Rows from block 4 of the text encoder of a small contrastive image-text model, named by matrix and row number. Rows with one number belong to one neuron. Each number is 500 + 25 x the weight over its row's rms, rounded and kept within 0 to 999. All counts start at 0. Numbers have three digits each. After the name is the row's rms in percent of the matrix's.
Before each neuron's rows are labels from the 100 texts, of 14848, where the neuron reaches its highest value: "fires on" is the input token at the peak. Only what is clearly more common there than usual is listed. The data: dead-leaves pictures: piles of overlapping shapes.
# fc1: MLP up (text_encoder.blocks.4.mlp.fc1.weight, 768x192), inputs 0-191
# fc2: MLP down (text_encoder.blocks.4.mlp.fc2.weight, 192x768, transposed), outputs 0-191

fires on: "arrow"
fc1.240 087:509488483501438492518487481504461521476512540510534507504480572521517504511481504528485510527463470503496495543537484516488491527496543489490502552536456472549450467522460488527489519463435518516523514507486497475484474500489452526524537539509539517462501500520484502470501486499484528490518519464530490524525500467522518479508492464529542508462547467504491510498495476484511468515509474529472511498513508500511470485477469540469494554502493503481492529500457519460509529496488527497533510478518526472525501476471488510485531517480509523461545469512508457485504484508466468525
fc2.240 082:504495518477580503453505504501527508469484461533482499452518453498519473468484482502540478487513535480500516522491514497479534515490503492490508505489498505521548494480562507499520535536535505498484496496504509485501492470496505483463491516454493484510511483466526553501517525512465491517467504529480490520488524522459443555507517509490472464518435488505477531522481534509471475509525486500522489475489472520503505498456535485497489474487500503496537526514511481513477512536501458502512504527520513498468508446551472502414469488490500524551448505513496499510483512476481527482

fires on: "arrow"
fc1.673 107:502532503456502499510465496466564487488529532493491509510464499497516514449518532461556509529462506564520496487514499491495498473471498503527502466531518467534527475445509517502464510521476509517511550464508475529508442525504469509472479513500481477514460501495477531510512497458502453457537483520490476454496530492506482491489521493427463507523537517488475483492489487551508473510500519514441482514487511488482485481481481488480489515507493515448485500530491538494502516466486485475508501516477528492486505466511472489508510509533517533492480523527563493445508517490469490486
fc2.673 133:514496498510494486486482536468495483522503521494492539479482471511481523490484491512473474495474519536517510502561506514503482503510464514464553473492509453507458487536504535456487503509539549444484513508496473512497485499460480474482500541504537538473507505501496506478502533480477507506546520494522467526507489463537498502478498544494497468564499457550523495524528464515529486484514472504512515531500526481510515474494477486467482503521486505505517518479572476471497538441466484518487518451506491542530499477438527488498534487491514497563467491496510482518513506508523465477

fires on: "arrow"
fc1.560 081:509515477512521481484489484498471525493464511490487503520497449512497498498541520496520457468498524525468512533510462508493480527575491469474501523503499480532526475527479524500483552548466494478507501505506520526475490491470501449517546540510478555491493527474427506445517473471469499484536488477512511523472503486522533549500479507468490474497518500522492537512502475465497482552479515534483493520504471485528549491439504473549521505514507480524513532516485513513502520530484544479509494505503471499501538487435458516504486516505522496486478489534517486516488533501526489521
fc2.560 090:516498526561461534522528504445473483526557499510467477496482513503491497529481456464512562534514535529475463488512494514517477484487486558537527471524478480507494513523533498497531476521498486514469469517513489473510483513534503484477483509531481473518530524549519494502498534489500494489502448530507505489492535518533505436470473514518468476549459469477459474527453537523500532473530507486495459463521508514505502480501494494475499511529502514480525465507508527475461479524475497501526488487465456511484547496506508490522529524517501475480522499472478516530492472533470514513

fires on: "arrow"
fc1.282 094:449496550485487499528534516493487478458492497466507487505471506483508536455511550492493548503500513502506512527510469470488498463488504472514502499524485456530495461488494528497521488495479490489526452503462469507492462497512467524519503466479554469532512532523496504476562471512482533458541497511522523480521508533499511514454523481467499483535489534484546501509510495461512488518518489525499525535479485507503529553471466471457534488462457459463504477498504488475497549532520533488463523499467516503492523506470507487533525483529499471468500536501502510513493496437482467494
fc2.282 103:535500496481484511467491491522475507492521567482506530524511493446504502475497509521501491474526521483459503496501504494505553465498525503470523485481536510501512517499503487497517492524548446502503470518522487511545526493491532489494480531474463501489461464467501515532436529523495458481471540509513509516494485511480524530494470495530457523446473492506494494466504486533521503453498523473512484525498531486494491456478516518499508565525520522529534496501490477474532496542491464530510470513521452527464529555526488536466506499488485554503487485537455507533510508530489461513

fires on: "rhombus"
fc1.359 105:445501495522533434532467515470502456499510488510495529496576474491481485482491536516481485485504493521511516501461499523525512505503570466504487506500475508491502457498514489516477540482468575531466500522498525521500470458514511507522494484493461502509511486475481466537515558492490477496512495465488499502518475522502473510528517485519518512477528514517507516501509512440532505510497492543532482502482482536507525467498504485501504497525469484475472526484521504536480515470481525512525545532510488530457527489487447503527526525513538520451552495530520496492516516451509477541
fc2.359 092:497459525506501463525539510541513536511498480519532472491467506533489503455486508522500464521495522509523493525516500508510503492494487472470497482499540513500469540559473508534479448525507529512488526481510512483495514496520527515481483476491512476478514495514517512504488501468496481504510556537490483538515497505496517469499431495504487516485499520561507559491471487483484433526503510512501446505515463461515506502484486439531507495485530548501522518523498482514501513502486520488492459514506535507530551471503486527467512476491540506533455464486536497465511458524493521423

fires on: "star"
fc1.265 092:537489536485468515500489491465494524539522558475501532509477528499469504480464496497527485513532537502471482525517511496473494481463477468517501551488523446498508450513512483483514477491469517463498524506486492512486524504553445534527481503499544490549470495482485490458548495487498484482514498470458493513507495498499487536478504468514487504481528500488496481517485484446513483505534482495500437504510465510484491513440473443498500525533535480488520512527492506459482523500512535518448505496481517537501514489559518466525558491540530519472500505498517499488461509476523489531
fc2.265 085:473487497503503480483517487467552479456491552494519474452459459523486477477522495536506505486463496487498483465531512515544528496488521539506525471530529523541463538512473523510505509555501509528465434500503528488529453485472539484449479502487499543423483507561529505513472479518501524528499492525527508488511493501494516466482435533479516512516465480528480536481492498552501476480512501530483512474500539496533474476500498510498480486483456515468484514502532493516479511468497481499513527500519526503478505532475504497487465535494487482490509480502503492509496505543502470466

fires on: "rhombus"
fc1.508 098:465523529518511531498504486463479518498504515508458508514526521492492445514495500503524536491446471512544549524463483457517447507535510508476491496523485516496505523517500522489509493515474524506536482484492488537469481412505485466499495505506500481501486512511465504539554550494487517498521479517551475488529487507553516516468490507523515509481517522497499543507483520502500549492493493514489478535564471537510498529449488476494519513457519463474520502519493538475543485520484499493464494518534529519509468498536472502468496474522549517505534522490486494462536476467500476482
fc2.508 092:489474485481499488493466484511519523518522497503536501528500463528498500479510530517475477514501533473483481543477454511507563487458504496528520491447514447468496518466534484525506497516526526492525517521498520481495515523528495513502507522533469494493559525483558486466447490480459489446510518503461485501510490550468507515488505520450480490493460486536498525508547462536488462512529501472492539514471513532475529492484537551496464507518477539484492516480446503498524476471493492554508488515496541498508478516522499485493484556467479541475492485478519474497481508500489479503

fires on: "rhombus"
fc1.294 103:451489512472497521480516485514522532556478506499445518478490493493493537482549489477516505472501508505474476516522470502531494475485474508498479484485522511506488462522543542472492463486500520483491515519506520539492470496531482513504487484490435507526496442523482496509497519490499508481474493522500478541497479516545494491478482505484478485516458488513516537519478479501499508509465465520547503512469476500478528518518507518511485525581457501479478469524505545478533465549502506510517470521550502480522510461470469496520539528516520559515541558544508546506501519468486477496
fc2.294 110:494510492456495491492525483526481465536496461494492519480479494454484496487524494520490538495497507532467505485497536496529558507496505508497530457539473515499492505513488534481479518447512512456538500470497466495485520535493485501500481541528490461434465513455498501507507484457504492519507508521524537532525489485487514481498470556525486508467542460481506552528519454452498497506544500498518488512458501527488547471540479491522496498496506499490522548465529525506525477468532518498523525465536470513520509514525482521514478472479526479496511460508548471480508456490511505446

fires on: "star"
fc1.754 087:432515521491493523481521512517486530471462525538479490536531479482499511502505486474505507498527473529494539477489512502475521474479518557473487552499471498529446472457588475477505481502499506539467519482506491486492488484526534446517506530499504512481503519516493498490506513456526520483484480528532507468503520497496452451526546482495551454508447493532521509529488521507527438507507480516479528545490493506498531462506495496498492507503529479467487513451467526515501474492541510529533518513504487534507519528496485527484495524524526474511521500495481521489527468484512489536
fc2.754 074:539449535499490467508509485502492454516477472496486539492479454518505489512508521487510539538517514467498484492532513535527497546502441501545502489472485494501537514564519500462480510529492526443567473532514464506485461524466489493484467506498518516506505465469503494469497448527533513486479476507517526545516506504504529508489439507514526466483490509508459486480500456484472507495515499501559498476476488490499498490507489519513536472458513523533519544549528515526467494484513525487544460460490482530469519484522497493467467512496522519510482509516478521509509526488485500525

fires on: "arrow"
fc1.98 105:535480513468515502537469532490462489498565551536464520522478522500511476516497510474446563515483484531514498555470505525528510497539506492525472517499480473509501502481477491478508505539502494493490470534496518512532468478526463545469508506509500490489485502464504537496510512458479531471498486494499485472491511469543522540489502516489518439504483523498468473502488475525483524529488509538516471481469502468499523525459503457557479529500514507476548509472518504481478462456481464491514507520508508507521512493483527500468483473451511525545491535484524501444481492471492483538
fc2.98 095:478483513530467516450510482516518455526490486464532488527523528529541540475492521493549472506482522531529451496484483499473511453473467518492505501512476476524537484498506542496487492499535530496479505474475482501507492527478554449499524551529470497532505475541496536518460497474487509496519511498535464466506531497532491474441483498483511523535501541522551524505507492475532527527469552481493519512546539481510529481477489486463497494513495488445508504497503494499530525525521524533489487502476495546501500478513499498529494473514493459455467473529478484540496498527491478517

fires on: "arrow"
fc1.552 089:489488523484466508474473519445507478498519529491483520560529502474512537493504509521460478481487523503500491540472499506501501524498521533524511475426527428531462484503503539472526495487512516474519483486510514515549491517504487473488510575479472526485511505516463492522477536417465494482480531511521520528470522513490507495466488470531499480493462518446517492481479491513488483487518526516511505514528524503533514520452507485485513494482482515520526511485489579493497518505478557508506475485517504519508489553499496499485504531465541536501503519504494514525464495510513477533
fc2.552 095:492478505528471475499483501505504477482480516481470503444485520560444480475505480520531482531472545505499502537512518553501490470493492508492478506525496490513499506523500488495518516537526509528506473500499496503481505558518510525489495506487525492499478456513536532505479505442519550516525500522501459529542480454504514503531451482478493512563467555511470523519498520523513497505505489505518475513462515452506500515511507441498482523557500504482533518528545497478471500432492471485484526493522521486474508499472508460509495504527508469459486487484492470491470457552474526525

fires on: "star"
fc1.479 099:518561471438479507495439486490482492477495477467503527566472535500518525492486512490534496508478501497486510523509538492508511494487475487536468508507527447520497470477513494510512508538483504481501520496495468477520429501476473517524493489447477511485492549475515511514490501480470507475501498516501500487540529565478512511492452460518479503498511499490464480555471496484483503473546488455470512513486487518479497464475490508487510528437518514489481514439487497505485526491501521494491508513484494450538540519480545499503488526527535529492502542479489509505522501528518438520
fc2.479 122:512494466532483498546519491505484495502495511565488476517436472482467508487493443541530540501525472457551506455533506519497459471469465499480526516524498459460475506493494503499481537517512481526495461510509516513516490497525474444498486514512512545489485515572501499520507530497514479539504494463527509494523507503536501518492506546431505510520486496525475486470476506516515479544505515520475490471506488526502475482490527504508494457502501501486472552496528502487497509451484521481563517500533517535470463516488510481528532464512496505497486509516516524522528463497509504450

fires on: "ring"
fc1.2 098:512492529512499502527476464521528493553515486530503499468488491456509508495485488474465544481486509497527481499503506506457518487467515492485474500484481517491465498466457522475488480468495507517501462497504501506530527528522469505522525443526499467505528505508532497452537477514452502475476537527545504508482537483514476514503484504500486523459485484523483514482486493582514495501517466485487526498511433487502499522462514453546475525472509539494488475464541508517482480510476491476467498532537475526566514502458477498499561497488473507486507494442527512537509491508494524458
fc2.2 093:436475515472522498467477540482526522451487506491498494528478491531467524497486495524482449517520525482505540520515495541546514468586507511537507557490456542545487537495527467464511527492515494478499473482513488489473482506489503483457531525487503511455488489534522480494467488474484525495506463463489512482514480537485505524485511509516495502525434475457511488518502515506519501513512525471483481479531528491494478472504475483489505527502503502495504509505507528520520528498523507574500520496499492486433512504538506493466454515534515487542470488489484501485501508469487507553

fires on: "arrow"
fc1.159 114:476456513482495475523453511532495479510517525488485511482512508492572533471498484505499525520473524531557500517530504485471462481531459483493464535493498497532538461495519463511541513498486452499501486470526482540496502441506455503468463499489497529492482478507502494499519490480506496493498506489490530526479517484522485502502533496514486530545494499499499524514488473523505501529517489507489475489508485503480528492458509498446520514491545495480538434494550524442531503558507493459471500437521500486480544502465504510531522491512539544443515509512527533492496523479488510520
fc2.159 120:505532550490492517493504438510508469529503512484502520534511499490483536477485479487517486479519527485488461451521452499541483513500499510514523505542562479516512501507490503454491510515545530495493514473493487522535518511491496509533484529529459470520458456526511543519498513491474513480493507493482526511535528482479525521462491470498529488494488518499517512485542538549517463459510527519522499509499505478490512495507485496518495476539499522458543485441449486483454498476517476464534527447502499540504503559555471503502517519543500508486523484467488473536497492531493457513

fires on: "star"
fc1.559 096:529496508441447482488462539510525530460504478486465543547515491498512512482500481504541531490495542504494514494522470480525527482494489518526512465475480467531518498486483542477520497499504535529486505432486492503480461500466494485509488538477450520539484533463461541470537493461516533457471484507505470487484545517505549509495529477540487496480480521521500536470516498498518536496505478497455500510539517544504496466491515513472510478517461472496487499478490492498501491432518480514528536538493469498542544461500479501503514523518505501499530514514522511462535491496490469502
fc2.559 091:486454507526481510480500465453475458499554494489496489515472510476478502511501490523553522486504492523484489523491469494506474483489484515518516489536507513530498523471477479484460512544460488479521552485488471480515505549454468524446486527475505521486509484561482475530475531492500479494489494513511561513501497531526512471505511497462544436510457469499504457541493493495478500487553513502511519519498501463488491507490532534530500532515501526485493555499519516464507491495475470464495556509517529487524434494518506457496501478517472504512458487516493534513469542497490504507